From a checkpoint of a small image captioner: encoder norm layernorm, decoder norm layernorm.
Rows from block 4 of the image encoder of a small image captioner, named by matrix and row number. Rows with one number belong to one neuron. Each number is 500 + 40 x the weight over its row's rms, rounded and kept within 0 to 999. All counts start at 0. Numbers have three digits each.
After each neuron's rows are labels from the 100 images, of 14848, where the neuron reaches its highest value: "strongest on" is what is common among them; "colour at peak" is the nearest of a few named colours to the mean colour under the peak. Only what is clearly more common there than usual is listed. The data: rendered solids tumbling over patterned floors. In brackets: how many of the 100.
# fc1: MLP up (encoder.blocks.4.mlp.fc1.weight, 1280x320), inputs 160-319
# fc2: MLP down (encoder.blocks.4.mlp.fc2.weight, 320x1280, transposed), outputs 160-319

fc1.71:515553481470399477522508546472558467480538510464549522443520463440505521465455517529489498498449445488514454463534455561480444517510549557524486533505446535464493464557576551514511497527454447468528423462456437407479539434515464448494484506482519564541551493485479422570473465457490470431500583499551471519463533499508525506584545522510470509467487495465550467516455438431501480511535455469512430497503405474486522498471494467447532474496545543577491497566525514502445536600464497
fc2.71:553492463437488498491530543545562461476476486534481480480528474571472489551583510511540500503563546509476454527469495511448497504523512496447504480453500503500563483534513503569465502524463518526470485508468499455516502520503544347561504567456507458509464537487492548487486473465532574545524525483515539529429501560525497504413479445475464527480529518536495554552549477436497506451485529512561517514509528440508472472606525572392525536456454498481596486489483533495466487514578504
strongest on: light from the right (55)
colour at peak: brown (69)

fc1.341:466496515521476439575461456491522470453554511488539443448516448468437540550562513470490548492511551483465551555500510549431478406510468526572533489594527545483475601525456544556446492503461416480533559545507498532476480478538524524464515567486511477533555521511523491506529510514562579591475546430492508529526522547552462496495483560495461486465406444572447538439511459540489506493508556520504506511467443503466466481446456397465472527504551497539511485474469537488581516470502481
fc2.341:541551429400520519487468487453485509466431526491513504511548488577530502490441556502540573448480426478424584461439446497584519471471455549506427458549514531581487526561533522498508558483488513499516594525447421436511469592497487495502502410491573481477506508516527480533461522445452519467475470524487499546531518451507570498455488430546517484505540499474519539448455524452436446478492533491472502486486554531558447434485508553499456520501433439475500531469415511532511462589473588
strongest on: count: four (64); light from the left (52); yellow object (46); orange object (45)
colour at peak: brown (53)

fc1.223:459480527509491505497466503494500566489493481464462510470470496475471535478498493554568465445544502494429473554468468502512546500533499547525568542493503473532533564455566485460435529535575532476526476501481450505450482537514503466554439443428496532457503414471445496508443470542558490461439487494421497523503542475512527507541533517540472537459435593482481573427445488530513452480463561484503514482524486488532506562502469443583465511450574493510476506465522513531463422480542546
fc2.223:460477549562476536509505466565489408542531534548532503508491456493478586493479532429458523518452470506604493530454462495489499466465469569496522511496458460528545461484449509468497424504450474531543516425500563522499490480511601452546515534498516468507463526477519463530503469467494509545571548489457506517564484514524481591533486450508457464569437520489457493527430479493549503445559527530457457483495640487559503532443544499476418489531416471510519490492565438478490494496496547
strongest on: light from the right (56)
colour at peak: brown (49)

fc1.516:511484458514533446594483398518551460553450514525494511587492502560489498521509413422503547502562461508529566480522526509491447475499466530507469475528448493505517477559508533480468504518558537484558537478495541499539487553484450497395530496490450478505450514523574522477571508545477478473493473482496456567518458539577471465496544525486574466537445530561496552451518476526470570504497420472459552426488494434518557486530548510435449556495550475552443481493537534488522491489470501
fc2.516:485546469570486510423522421501428435475474597434535478454554535540467521565585500552571520469437517488568471544482567483442433528486472483518571530574466495556487518560449582483488559492480541494546512572524470509528565432519423523466494475446499539515500474485506467527580555498540536457387486529493523478473469515470484488501460516509589509501436500454503492521465561521484471502488470428542583476507529495537534493462517554516517499531502463458543487494527570528472469454536438
strongest on: light from behind the scene (54)
colour at peak: pink (30)

fc1.529:511563493469503557584516513547475504507490539534441501503449472437533523519528528555580521485462424519540443490466477458543532521513516544532407498515531516521501489498474550499552480504495491481534500489473526517463474479511497479398440491515471484501529516537529547536509409532550524494426548510489467476456549528487476476483565420561518465508494488605482477488506538528477424482481603415568551541534468554497517515505512481497496478624579567523467463525492470475556468451496439
fc2.529:484501496429413540476529523516536429469532515509447523540445494503596535484466509470539496545478520471509506505510512512463458440500388493540478523492522487478509553538441491433522429491428449442500537544535496443437445524414520460438507480533482435470513471534513483551436471483512502533488480498543476582495516450512486546568542521577538515459564489487573450423404508447509449524535462528519470511513453458539455490486518428496516506495468576476476586512509410522574464489449541
strongest on: count: four (48)
colour at peak: brown (49)

fc1.189:550501516540469447537513587438515515433514459552443496509479509519496488457440487498482489450523481454497571559468502446464482504458456551475547537520503579522462526539511530488532477498489519495513488473521503476445531553486512493481517536438444519535503487532463508518474574473548568496526445436429502472462534512526419547588498511583474490529477493439469516503395460468497491464502488540502533524480485492390459530502503505624505537475492524496501523489453548513529496555498514
fc2.189:496437525410477476492511485480418513483499482474486444493527568502482471521464530564489533561510531572506433448546513513495471466474532545514523474466542524509491453413491498501532537505484526559416496515553530467548450468498489425500525502475499513524480510598494516435430489518468446529468513474489447484453483491452494451429493486450495497416481443579498543494541512482513542566474464500542492467513520563493533482539538534472549463536475488481431489428469506484511461467539496
strongest on: teal object (57); its colour: teal (37)
colour at peak: green (33)

fc1.232:484611441521470442549557462490505527464557471521495512454477503511425531526500489484486477498489498540506539592442467513542509433493540550519459493530527465465426545571513551530484447518435520526547487490468525489520454492458456506529549544451508499502472463561430431502454466571532505451560572605475511529470539546458512466448477489502523503491506415535470443544464474434469489533509507550473475510455549443505471574519506527483530520528591451559469444464374470537519462455524560
fc2.232:472421426553454531443507538454509478478529571477529454494526471507535416438512492533537487517567478469465553479463462507487557486544526459514537558515510530519497476521526555548484466518507492475564484500453549454581513490499456486435516423465531498530434533463550571437508525584483493489576513530477565514494457479529575482541447515550466520521484507513496497456566539540483497440432424511556465458527523512466516475494522486467494500465499434460515564538545516489496571545493516
strongest on: black object (75); its colour: black (29)
colour at peak: black (45)

fc1.309:532482375519529491491502481442523534519439484492565477520553536522432541460559485468500520518452506434504559483473461474480560491486502472504470492433492527473477477507450463489439559549471520442495481430499429553447506513557520513527461490500470458470460512500454466487534543472514550458452492511504465502460516392518531510551524446461517454515511547460519543449501411470500536466519502480478508437505463511505472543466516479542544490517487520508528485478552557498488466530473495
fc2.309:477455456451486535533496466511479540449450547464488460502478523530502489535553585506481431486464465531539526473565552578534552576501459502521510507548537511510480458487494471493511478489469433550536515491493511522421465484425520535496526451476502513557538515506475445539474421429480476481471527475493482489551460489586570516485471552483536532493479512489478511489516490478535433557524558547460466507507489490526494433535433526555595447523446505544527514513578423506460486441479441
strongest on: cube frame (59); largest object: cube frame (29)
colour at peak: brown (56)

fc1.132:538423526497542560581526498532469539504510494531543519516538559545468572443579445510444523471437481488523540507491444423531527522418508561444533461480484475444442458526505514504503517496557528481552553469454490526606540436495516461459466501434448461554512510556586458413545554513513478542477532465482466492438498516501515490490485527496615527495552480518520432465526515534466533519510473494461540499490517511519515513490569495474508554560483444478506574495510502592501450478523514
fc2.132:519503463481516500482550505502475499524487580503497490407487529560530569466530476548479464540448484557483468530493514495479508501504503512542510524500457486524517534500447551429508515479493498547554486473497573471500555524521485418501540540576485470462492551544514434538472567472433480478510524612558547486565520491544552495532501511477518493436463474459506526521497478516451451549571487414517489525535430494444478471476473477523456450490498534582498494520509427466463570510518522
strongest on: black object (40)
colour at peak: pink (35)

fc1.645:500469470545466473520474481449529471474483482492485454436502520473495467424458482533429511614516497487505546476538493529512411545502489562492527461532468449562469488560510478442411508495504520440471509474561495457501525495445506477510561534514557545491567504482547500591548477467464509550521517472590463524488533496511533462570491462541528512482548457459443537425522528451439467479450507490534415523458486464497496535512499481464596463495421558553442394516511509532582512536517490
fc2.645:518509424439564443484494519419483525470475526524533423444480505479445450520428519544503474486485448543467430469463541498438557484546483453475453454470554510482552469501517542508447488467482523510509446524436445422486410457489519503496509493502520463471519506474486492470459491541477552499471471446386499515455457437459433518489546484446474534485477486565513534521600540492523480462498466505504534535518505499507536526467557506502443504426491467473593499459488486529487534558538573
strongest on: light from the right (69)
colour at peak: brown (62)

fc1.19:498466493510500500506513468535507458539501469514459478432531529516439492565523485490489569514526513477486515547505526510483427485456439443568551499476492511523521526503444470547442549504525534509486492534557475492466558423512507494465510555474496443458544527516403481430466499520579545449417426516503414521504523510430494566490527517561470467484494483468445505454508524456513434427469414523538516590517484467537455500405537474458542561519498544547486457509465518486457480502516546
fc2.19:542492533534472535490423456470446494457454486520490483510501500438516505513446484482487456494437469552487543533467514525429483541514443549512472543450508468509503500495524461464523538455565458476490481560504413507508489542511511498508509451500538593530516477543569497496446521395495531478539457477472442512442459485513485491498616534453391501484487518473493440538515462478502460535546479472385443501502594522496491446529559505500509578391564477533547466504483512528499457515515510
strongest on: black object (44); its colour: black (25)
colour at peak: brown (65); black (25)

fc1.545:453502439453487513485557529534544497532497513551549485583463498508479570496510509459471487472517486477516440570434391506491534462505506442479496446390620506503452493517529575415514462477561507502538534466476492524504426533468503516453483406476454529498511431420520473511493486523491501477495469387542506496540437488481509496479505505575500494506471520499506412500490489580545537444476565516471551450504547503499476538512434541466481568511480543465450502507458494488499569556545471
fc2.545:498461559515440477520477506517533519501436507526516511534499472517454544529536494578461539515479516554515541481545504533437560503407563544462478415506446523546596479436443546535479516429412463515478614426579530594509508513536481550511495574456460526562498567486501490534492553512553464480474491571453498470562479551425555585467484504460501483529491503521486510470496455445465495550526466499484489525533544547511487408471470521492471496539540506481524515475475538435543531488413465
strongest on: teal object (44)
colour at peak: green (28)

fc1.211:512413536428523466523548422494500528495497458463550547519462479552486506522513495495450583508523574407560447497477498530490529444512532508476476455469483497509504521556409523535489486510501594513557453526520461479487503500556515539541470498455451490477510421566412574482475459481485514458522494456449498494471577550422548530488496484573499495520505486506514557550477418522522545496524446464514487499539459522484581509459450445485553458481497529450512461463477455498510526439513431
fc2.211:496504486511473468494512484571451512509530497517568551535579482479536504503554440598504503502517452569470533513480476440441502509514530500466534496529544450532584480511475502584511469553480489510453500430548480512472543499502504509402499496435500489525466510477589530563499445506546542495491525542498487510569497501546486414495437488477530527446514463534443510462433492559538475486466503457453500498468596495477492577461546489460450594518547486524543504493534557516540534453430555
strongest on: black object (45); its colour: black (39); sphere (27)
colour at peak: black (27)

fc1.638:454554487437501488492469456523511508445507511468576472494484476519516495514510508460538444466540524528530481434473494540561527511504480533410459488464486482548519494468572495495461530440604443532545446479511504497500535521558449427485451480527535478514435457443453562553484487555520520492451506497466487490629439534478577474497456552563513542613504539518470498429591519445499523509496527530492532526523521524477477549516445494461480499511472531515473477480478524494555559485539529
fc2.638:567442590506505509471519525553552518596463511496449528512453510563454537530458549481496503535538497451568530462470457571453505500485502580550471490484492482519444510484536503504488476535525526470436543427550555524489489556461448445501514483495511578504496590504530465503558492508547501577544522533483534467524464420487532437430551469477461436435468494504465536480487465490479579524512529469524464491432516466508523484497508539480406527541538556428493470491516475527480578468485533
strongest on: teal object (40)
colour at peak: green (25)

fc1.420:412490427504509503520527543555514525538495484541438486559544504484461462560509564469556525465440456539476554465487573465486473504570504482502475535512527475488499481437487485473513502464507523503504486518512564473442512484470474504378515508522482512449472592488415473493488557506478518523479566577488533518552399588514484429559477541438436491566517559488486457472501467526495526508489521479501477534483479503483511492515504501566485551501531560592481517557537462516536396428479492
fc2.420:473513441427462543500541473471536497566542503484532496530554556471484507585505508530428560482457459523561504572520429464524486419464543478496543487480406484525524475453481489614496446489476483458500518478564480495556511519471516311449419566477507490514458562496479485530522501527530520507542511505485555385500475476456456510491472438544471453561471517478466503541533512504510496482512458522486453458522477509486415473489478601403502481464498482467457514481493419424557500348516472
strongest on: teal object (61); light from behind the camera (54); green object (52); its colour: teal (27)
colour at peak: green (37)

fc1.703:488518506494525440538575562536425543564464480467523475606503472502528499542435563475480547434494439501528526527512521481528497522558476505498521493548537429441531498504448498502486431499531510491498563503487540506485463463485452507442512572455493493504517600447431541479528510535421546484517525498561462535451471522487483515579474507522537545511476523596464452492491485460522483514504492545513496492514485559484469498502466497593536493513460551513436553556541479447584472416486567
fc2.703:486510466426491485477468544371553442520491519509535475482606545517461546561483532540467538484465476527518445598391462526504500434441516469470572511535499487592497462456491507617488464498498485506488428475537464523570559492432523496497538445500492434524490599444484518560480519508506439491503500539562503458526490457514537554465528482535490496532456457428479509585546553542484521518566464492551455471516455467501458497491570608449525540490529533487470510466462464480510523444508521
strongest on: teal object (96); its colour: teal (40)
colour at peak: green (30)

fc1.619:510525473573535407524525455530495497498475508530516512542501495570525470486501483496490451521455464554552469536497495468595486554506578527417469495528542541465435527424562573500528488525467460514440540489417488524487441464457405585537471516542510489477499485498540558443513528533504494481427456503451503506511502465487527485547517549463514514468514482501494389493510492462493511488555494499419515524511506569512526550475504475541495532555487492497532549458494571504487466514477535
fc2.619:435493472459533584544519494500507533460503588496501433491530512455508543499528496478474439461483443465430538571574498445507357529472508525525532473536449503546459497510510477365543533501497487560509479507513457468512503476470478507551457495519523535547393501537481470517482549514528534536541512537488501562557491440526520496516544455509499452464482507398563500471460544456507497482562531592545457512516476514508579495522568459494459462501466426525498518502530487503526490477566537
strongest on: light from behind the scene (59)
colour at peak: brown (48)

fc1.348:476529550478525514492477528453503457525563528525497541483526437555547434515501530493412486502507493509515528466463560459487493584484539501630459608529511489485507501431522518569571553525528448503530490476506488553506483491525500450420462493517476527539484611542456477461517459512558502463544451490512478572579555469528493461544533638539544462482474478490533555479492504513498474485493491483489553439486539527564495488551529468493549491463494505557462524493424554498459566571480541
fc2.348:525513507556541448507524496540477499463427476542525493467458511420508522578558485403510515510486546459513526559500489580511489552533504516465529494470435525489559427575445536523482544530459490433527441468494530504511473509428519542500504538526505520499397517436474580516454553447461492488448496480474482479514543595474512482406519498484506564531527486569435506477568497427477576528478457416514521492454426449494511457560560540463529535530521600472539508444499583565524452505497474
strongest on: light from behind the camera (57); white object (51); its colour: white (28)
colour at peak: brown (60)

fc1.536:482557535537566452450500438419545532473544404509509544539490523501512514529433519504473462554526500441536522523548504493576525491558530400463540423492487485522539590508555595464525435430532485484444503499489499396506486462499477505493551583463499509471548541578468478520493515623449482528479465550433489517502535487544510560534496498533524487492511518540486471496509445503554460522559466463557488501490480516514465467459504463521497513509538471524513489524486478533473499463475497
fc2.536:483538495485545502552456516416479534578466495498499458551590512573484507501487448519556566484541539511503508452445469547537513481493559497564515505495485445511553503450454522599479529539397483544537465540556477461543513577483515554458512459563464512440507470500454526547497505525490486451494468503462503497472593495511491504473564402550518508530482466454545512499498508536461546605535526581494480497518526490491465470444465568478555450521506466500453470450487500516542499425510441
strongest on: light from behind the scene (54); green object (49); teal object (44); sphere (37)
colour at peak: green (33)

fc1.304:504507529423540521489497494428515529486512513518518494421569523484457484460504502547493504473515481511431540453516468524505477462442488472566477531520475476505517483535494469516467481475464518553470564575490435481533474452500432553488492501467473544508664535439303498483482520482514487469439491659529502482551555504507500490446480495506478476567535532531465497627481514493451455432524520521524481521544469502496458535410564436458517496517487526553478525519506511466455413533474495
fc2.304:515506468542519545527529502486483453524503486557465557487502474487564458495470451485531585498488522450508419507535465494435489534447463492489506535511457557543533502500516488414517596444480502438548506511492502483490496463502468391547496479536527450495430511550460519536491442529492485499533525487481449519477443444517469482522526501473514520475544590401519507532475523498531490549507479525441486507489560550485535532543480546422486534433560494473506492445528465503497511498504500
strongest on: light from behind the scene (65); black object (45)
colour at peak: brown (70); black (27)

fc1.300:462558475537528489578476543459471472460510535593471520497468540514499565534426484479466485437535507401497515447527437455479455525473546492526513533470405552437481500553550489505442538462487464548503501568525487477484488513571461480499530483494601481494460540513514557524514517474441465499546542511498498483511511518506456509502556482457482570513476537498448496504501454535467525526445568534525402458492460516519560524556489470548545443577470446519488459533484506522536485463556550
fc2.300:526505475486486569503432482484551497505520498471465479513550584581502515509561503502515483449503470562448467549551485526492537499474566515436530408560515399471528453424482556434516360480495506499445581470537509554447468525436509433480526498547462491480498483512485546489525507522555477510514518484418483456449519519544508501539504508505529438534510435525464518504492504486526425460514535565421519539523534492471462436525501478606480565498485608501487466490564470458536490480413469
strongest on: cube frame (51); teal object (44); spring (35); largest object: cube frame (33)
colour at peak: brown (51)

fc1.133:515513534530491556506538456552496462533517517547503485486503535460550552465516499529454526488475447489545502526512438522593508541510502487486464441502477474526456384505507442502499509467475492453533539487437516554479481527498420546519493584470503470505483543534544523540504531494557470490477448429445473453466499489505477481521479456516559497464521475514535469471442472477482549520550438533532513547485522532561539533480534475526533530560495438495503518400549476494510464514502538
fc2.133:490468384449511576445562538472516446468514561481498427495447464515455528492534508528465506544524449507473450522512473399465442475452465468539526469498567526504522470486479531461453526479501523524494476504549514433462529591435458428523543503497474509483536514557524456550470508521464531534516471523497504494520462508529456564500552516415450504411486504436494534521524502499520477504570510497532473561489498525483548452524490478505431441452402493598511505547548419452510544497540520
strongest on: light from behind the scene (63)
colour at peak: pink (26)

fc1.219:486516551535431439446516550535550583480475514533498391517541470434533494507478538535466524457522471528566484510503464490506442441546495513456566474513488544486472479528522475511536470596581442564434501567554484491446566515516485527543531497510456528493501564496485463506488521439486516508457541459465517509446525479472538551549535487462517502501526450401501516536534525502561488461552437526536542493497563508473547503532490588519523436509539538447481448518558502513512492536509465
fc2.219:478519504522458624622511438478554504562526494435439498485503491574540449487480526546503439453525485511485532449555524502520535458490507460496545536489482510492512465474492527527555460491489460548516519527429461555470493484503562554511528496499500569549512507527522492500524476513453495534450459448452479506433523485469531550432482514540476488498511516516462539472512420497461557485486498517419512472435470475485556506536522525497536513463445570479521497525500506460516422449539543
strongest on: dotted object (40); bumpy ball (26)
colour at peak: brown (47)

fc1.46:548501546479489459509565485465480530585424491516398448559535496519494507463461470565465445476513522518478413466513486460478445513506467455564560508515532434514507552463485470418464516528511506529458488514527499473436483552484490598477433489508545529474494520478543529523479497455506480566494449486430483535497527536465438456523535442482532498497539574391598517409500544489508514475445514507517542496556542500489550456558493578516512433487594475518476481493527504441457414459496558
fc2.46:480535487441480590547498464460561541544472521470468504479507480558464481521487469535521450456482453506506530478464520557426511511504490476473520538530535517483449519516451523544544432468436538537497539566497567501502432479508448525466519447389482536572499567495525469542471463554488530574435574470460514494525497461471575614406460513580449515527604520535597458483483546440489530482481510521489498483510442502461510456556486535507491521579457510472545501481523506550578498518553462
strongest on: dotted object (65)
colour at peak: brown (54)

fc1.287:502422496546615503501520500426449547512468558491530436549454510501533550523548423567453492507473504511493564480451491398461508429444499454466454562450470564465480547453501462461483507574483479508501560504511500578538499499466443505517508497538465563480465522467579553499479571490549468406514444528542444484530467524495437495512524539437493451527516479454458485475583532505517575533445550503535526457529508491485457495457468500521472563529454556485467528512508541492540505488511518
fc2.287:512519448503456542464479477459540553566502561522474579480458563466544468490469604498474479512501508527577477497477518460530602504456548556519486490556455443486567381495505496507516521412492465469544530482504503491552465550547511436515475479555454459467491487520493522518477473520521487497532529552516512442415489502543508471441435501535591526509523441412427548455440451441482497491457543554528465536463483494459531471539561466507466467499497487471562453443485523438465572524488471
strongest on: light from behind the scene (50)
colour at peak: brown (59)

fc1.551:488485534484494569507518546498487474485431512455519488516496558471464446513504503486482515481523541532540427560471544476495515466560441513494522524528465551597529527431523506531520468506514469578482476467521423528535441493504481496531537495550505475498446543506557455491467443515484497513496519377525520472525536417455491449515468497525529382501494520525533500525518582499544434551473540473574489487539523539475549511534441478508523482482508517513440456493449490443561583500541512
fc2.551:561499469468440479442528466514514546482556546513462506477495470416445444545534506517462494494476464485479502413503492529452505559523482519586525452475522480504535524519456494493568488541474585498536516433504433497472549403498425539527591515485525470586374470518557466514505523553432546445459494549530524539491502529500497454520468508469421436544522492503486474552465499531543473464510468541444419510544511433528576447531522528448487529479569491456478517479518461501488537490513452
strongest on: light from behind the camera (55)
colour at peak: pink (38)

fc1.484:504473478508530474497563463514510500553503521563444569453502447570495564482539499599458459447538436516458482522422460483501462490533488452616463561518487561518460499516515451502518474525441449500497471459488464443566469514558483553485482560513495479482468455446548520487550528545521457520481549489466558467515504520523494412547518483499575482487476522546509491418599465513431531474544523494496420489509465502453523503449495482566556542535503377510456490575419480491461450469512527
fc2.484:491492499527439557525478496459521574586448510465599469537508515636512433452488471471491444494493464465502530477511537539534482535499513489451437507499510500566452475485511556465423489464417553528458539516551435477451447482470522536505498462563508441546485516477508553496491496466520468537540540508557551583558419485532540585472491434580444470465544420491472476523468503523501497538520543523501449488470589531478490509502497522460585472541491497503461467570524502498512472467474499
strongest on: cube frame (27)
colour at peak: black (38)

fc1.463:552549459524455464481518516448479510494532476459501496560504434556499494513482456517481487540529520512494491441561507424457509460524559453459538443519503464525498497495433493496519486547460504556487467484449512425485481509462467501489406491473544485456506477516536539538520482455474449449511488446416538512439550430461505515480496482494470513496484594525549524436487546494531560545608453470507514445617549500519476517548484477573536426501498396478479576551464447573499447500486466
fc2.463:510508478505481573525476512464415505510515480489451454523590507495478492498433521452405548431445511537532577448467506514545522486444510519494480448493498505490506516461536496446512462461463533477494477505527540471564542513500607537475586546480496515506598515514494463383481467498512496480556508490469502457473514527534583465536505511516537496492471500462561464495518434498410488486464520498451495508501543535491495503512530572461443579513532523467551444467515566484535442481510464
strongest on: light from the right (67); green object (61); its colour: green (30)
colour at peak: green (41)

fc1.356:542524449478495503543540412500555542494487514488479562413480464489481466539474455525522446476509475561487490465506538461566538439533535496524481472574555504520460567501453540465499508517490461536463459503543429511495473470492497501531498502477487521462467522551532477589529499545417437459471531547453457498488458495505550527569519579493466468503548483427452481479495512604528473503475558469553472526551527489540494507514471508567496538494519479574494481566524496491466503516446463
fc2.356:457507487457478565501522492524480520493497515502504519538472462583591525474502478462493450494475508491570539475516524476507538376522407486512496553493463493476433524509586448427533506468526491498503525531587503502547573492471552499527439509550526552495427500523485467485425538494565472495499477451496509452446477505517569508538448477535466537530498522449549425498486481547536474558498525523445489521554496546522535451473487507457576497513407485574573428489555465476424446489432494
strongest on: count: four (60)
colour at peak: brown (52)

fc1.137:591571512479484515463435516576496482498469513505529524506509522506557510536503529521555596462436518499565499481503471472478578521479450512474528498474404488471493505546517481533446529467476398452542538463416483563466497512479479427483450525434503491547539445474434507533513483471519522459452475472508544538443500472485504602537586511506513470553455480569483478526471478444518446460543494476539564416527502531496492486526506543504456493547569542531455461454533464555518489537489471
fc2.137:457481499481560449500522553530533480492466503505457490510501536614502490504559437446490532515574565560432467519480537526532518521507491556549559520504493471439536555525512432482435505543517527518486487498588537518421617574485484417449494519472500425499531469484510524502467484484509507514475471531536559499486472496501475513429559544510506576510540530499422534511509469488490473527496486509500543525518499521525482557559504479467489500456458472517511526501469449497481539475477422
strongest on: light from the right (72)
colour at peak: brown (78)

fc1.174:467511482529463484531468490497498470586484519499406575501489493506545507509484484450486525485503530511519551507458524505499516531543496493484548455551518544492450548462551508488459584505501535404495392437497397454517456593458485522515528490510556466533504539447508463488400567495504443547567504516535428526492444489549517473562549474530495519507478488534534480508580522453474512463605471508468455508566503466413482557446539489417522470464458471574474436500538517421477534515511503
fc2.174:579505456477492506443476489448559458542499502493479473442586522533486455455472512482549467499510454468479507457541511491458557540465518500499523545614471433523533537529476536492467502484489509558560430515495502479514513553497519480506458527577504561410436566520555509477466525481545503544551477490568471545469451505496477586488496427482460573472456426481526505584484543545469462483517492482548518524504518569499515544506513532500548432551536519469410467514491550468458512509537460
strongest on: capsule (33)
colour at peak: brown (48)

fc1.582:473525534457389530559493479506581514537541490478479500493512496466511475501503523478561464466428547518541522559519577507544525542522451524415515495495506494487487536546471459509497455506518431488523396439550527427504593547451498514486536530512485466455485478432534484514568504526499564476527550464473474448561458491550524478534542478493527549523521534539550513501507526551503565503529552572484425515543496476581453520528527526514574518524388518529502516536470461525541498520552414
fc2.582:546409507540522430519479440554501504422462449449500510508527496445487470435551478434487497505487511557417548430554445475524472552554555494508575467478472489546488477542463493477512499521496492529501533505487515512485494505494539495523560540474493626506441438473479483523531529462557467602435470533476530530443542498488476514462515510501505493540457450495460480447458525489449498512573439425552498478551568539505565487418488492531483449453579539468495472503476503516601554491470504
strongest on: capsule (27)
colour at peak: brown (48)

fc1.215:519525450564541458499550494497483523471504507569472579521452548490503503433461485494460451493539528511476551469586429499412525630520524471479478485495468508419481454569555510465528484543443499465482507495564515511532456430556474506514525479524544536539451454547472514510509478541458538493514559520503494427544477510538476469480544456524483490510545463506446521500509481463443552518514536625563455504521468464522474495481514458476536486433514504570452479498595505421496585472444501
fc2.215:456412501529504465485476507581428512549438527470511474538525532580518476531523502522513447509463492480495479596542492484513571505557473455452447541505516522529542474506500551527473526473534473533526553535495470504491515457410530513470512562468503535461492516524510527511475499472453534460436518521511499550520415479525561487498441502501563551480462461511498495505506497482526495506521590494496478470450575575564520523552417540549546417505476448511462519454479480513497503450593533
strongest on: cube frame (54); black object (45); largest object: cube frame (30); chain link (29)
colour at peak: brown (57)

fc1.585:478529529498558550561550572509539544513444491523547453553446471475505537504498505475508505478525476539483426508472504565482503491464412476484527425479474448501518491500508523563512561478455472540407516453538503475502559496503489499496417567490436466499496524495474535512483455463514444450460560518465551511535612420532460498482514506444490498487528575471534469549460553514464474499465449541531482447432506524521407475518534506505523586467503494459470506611499501529456494488519486
fc2.585:540549524487483542512474584489459436460513558535481577475534492513490529551472593493478521508415455539505507528448479417486490482521535465447479539432497544467467577494495513414535489561456476524531530558469478544479537414583434380544498487520523554513495451474514496507559527550434467540496511512545569405501507549508532512521492481550493503480513481438504500566502502516507509493501465474476499497409531505488487502604534472480554532560516475490580479511520497434452489452436416
strongest on: light from behind the scene (79)
colour at peak: brown (61)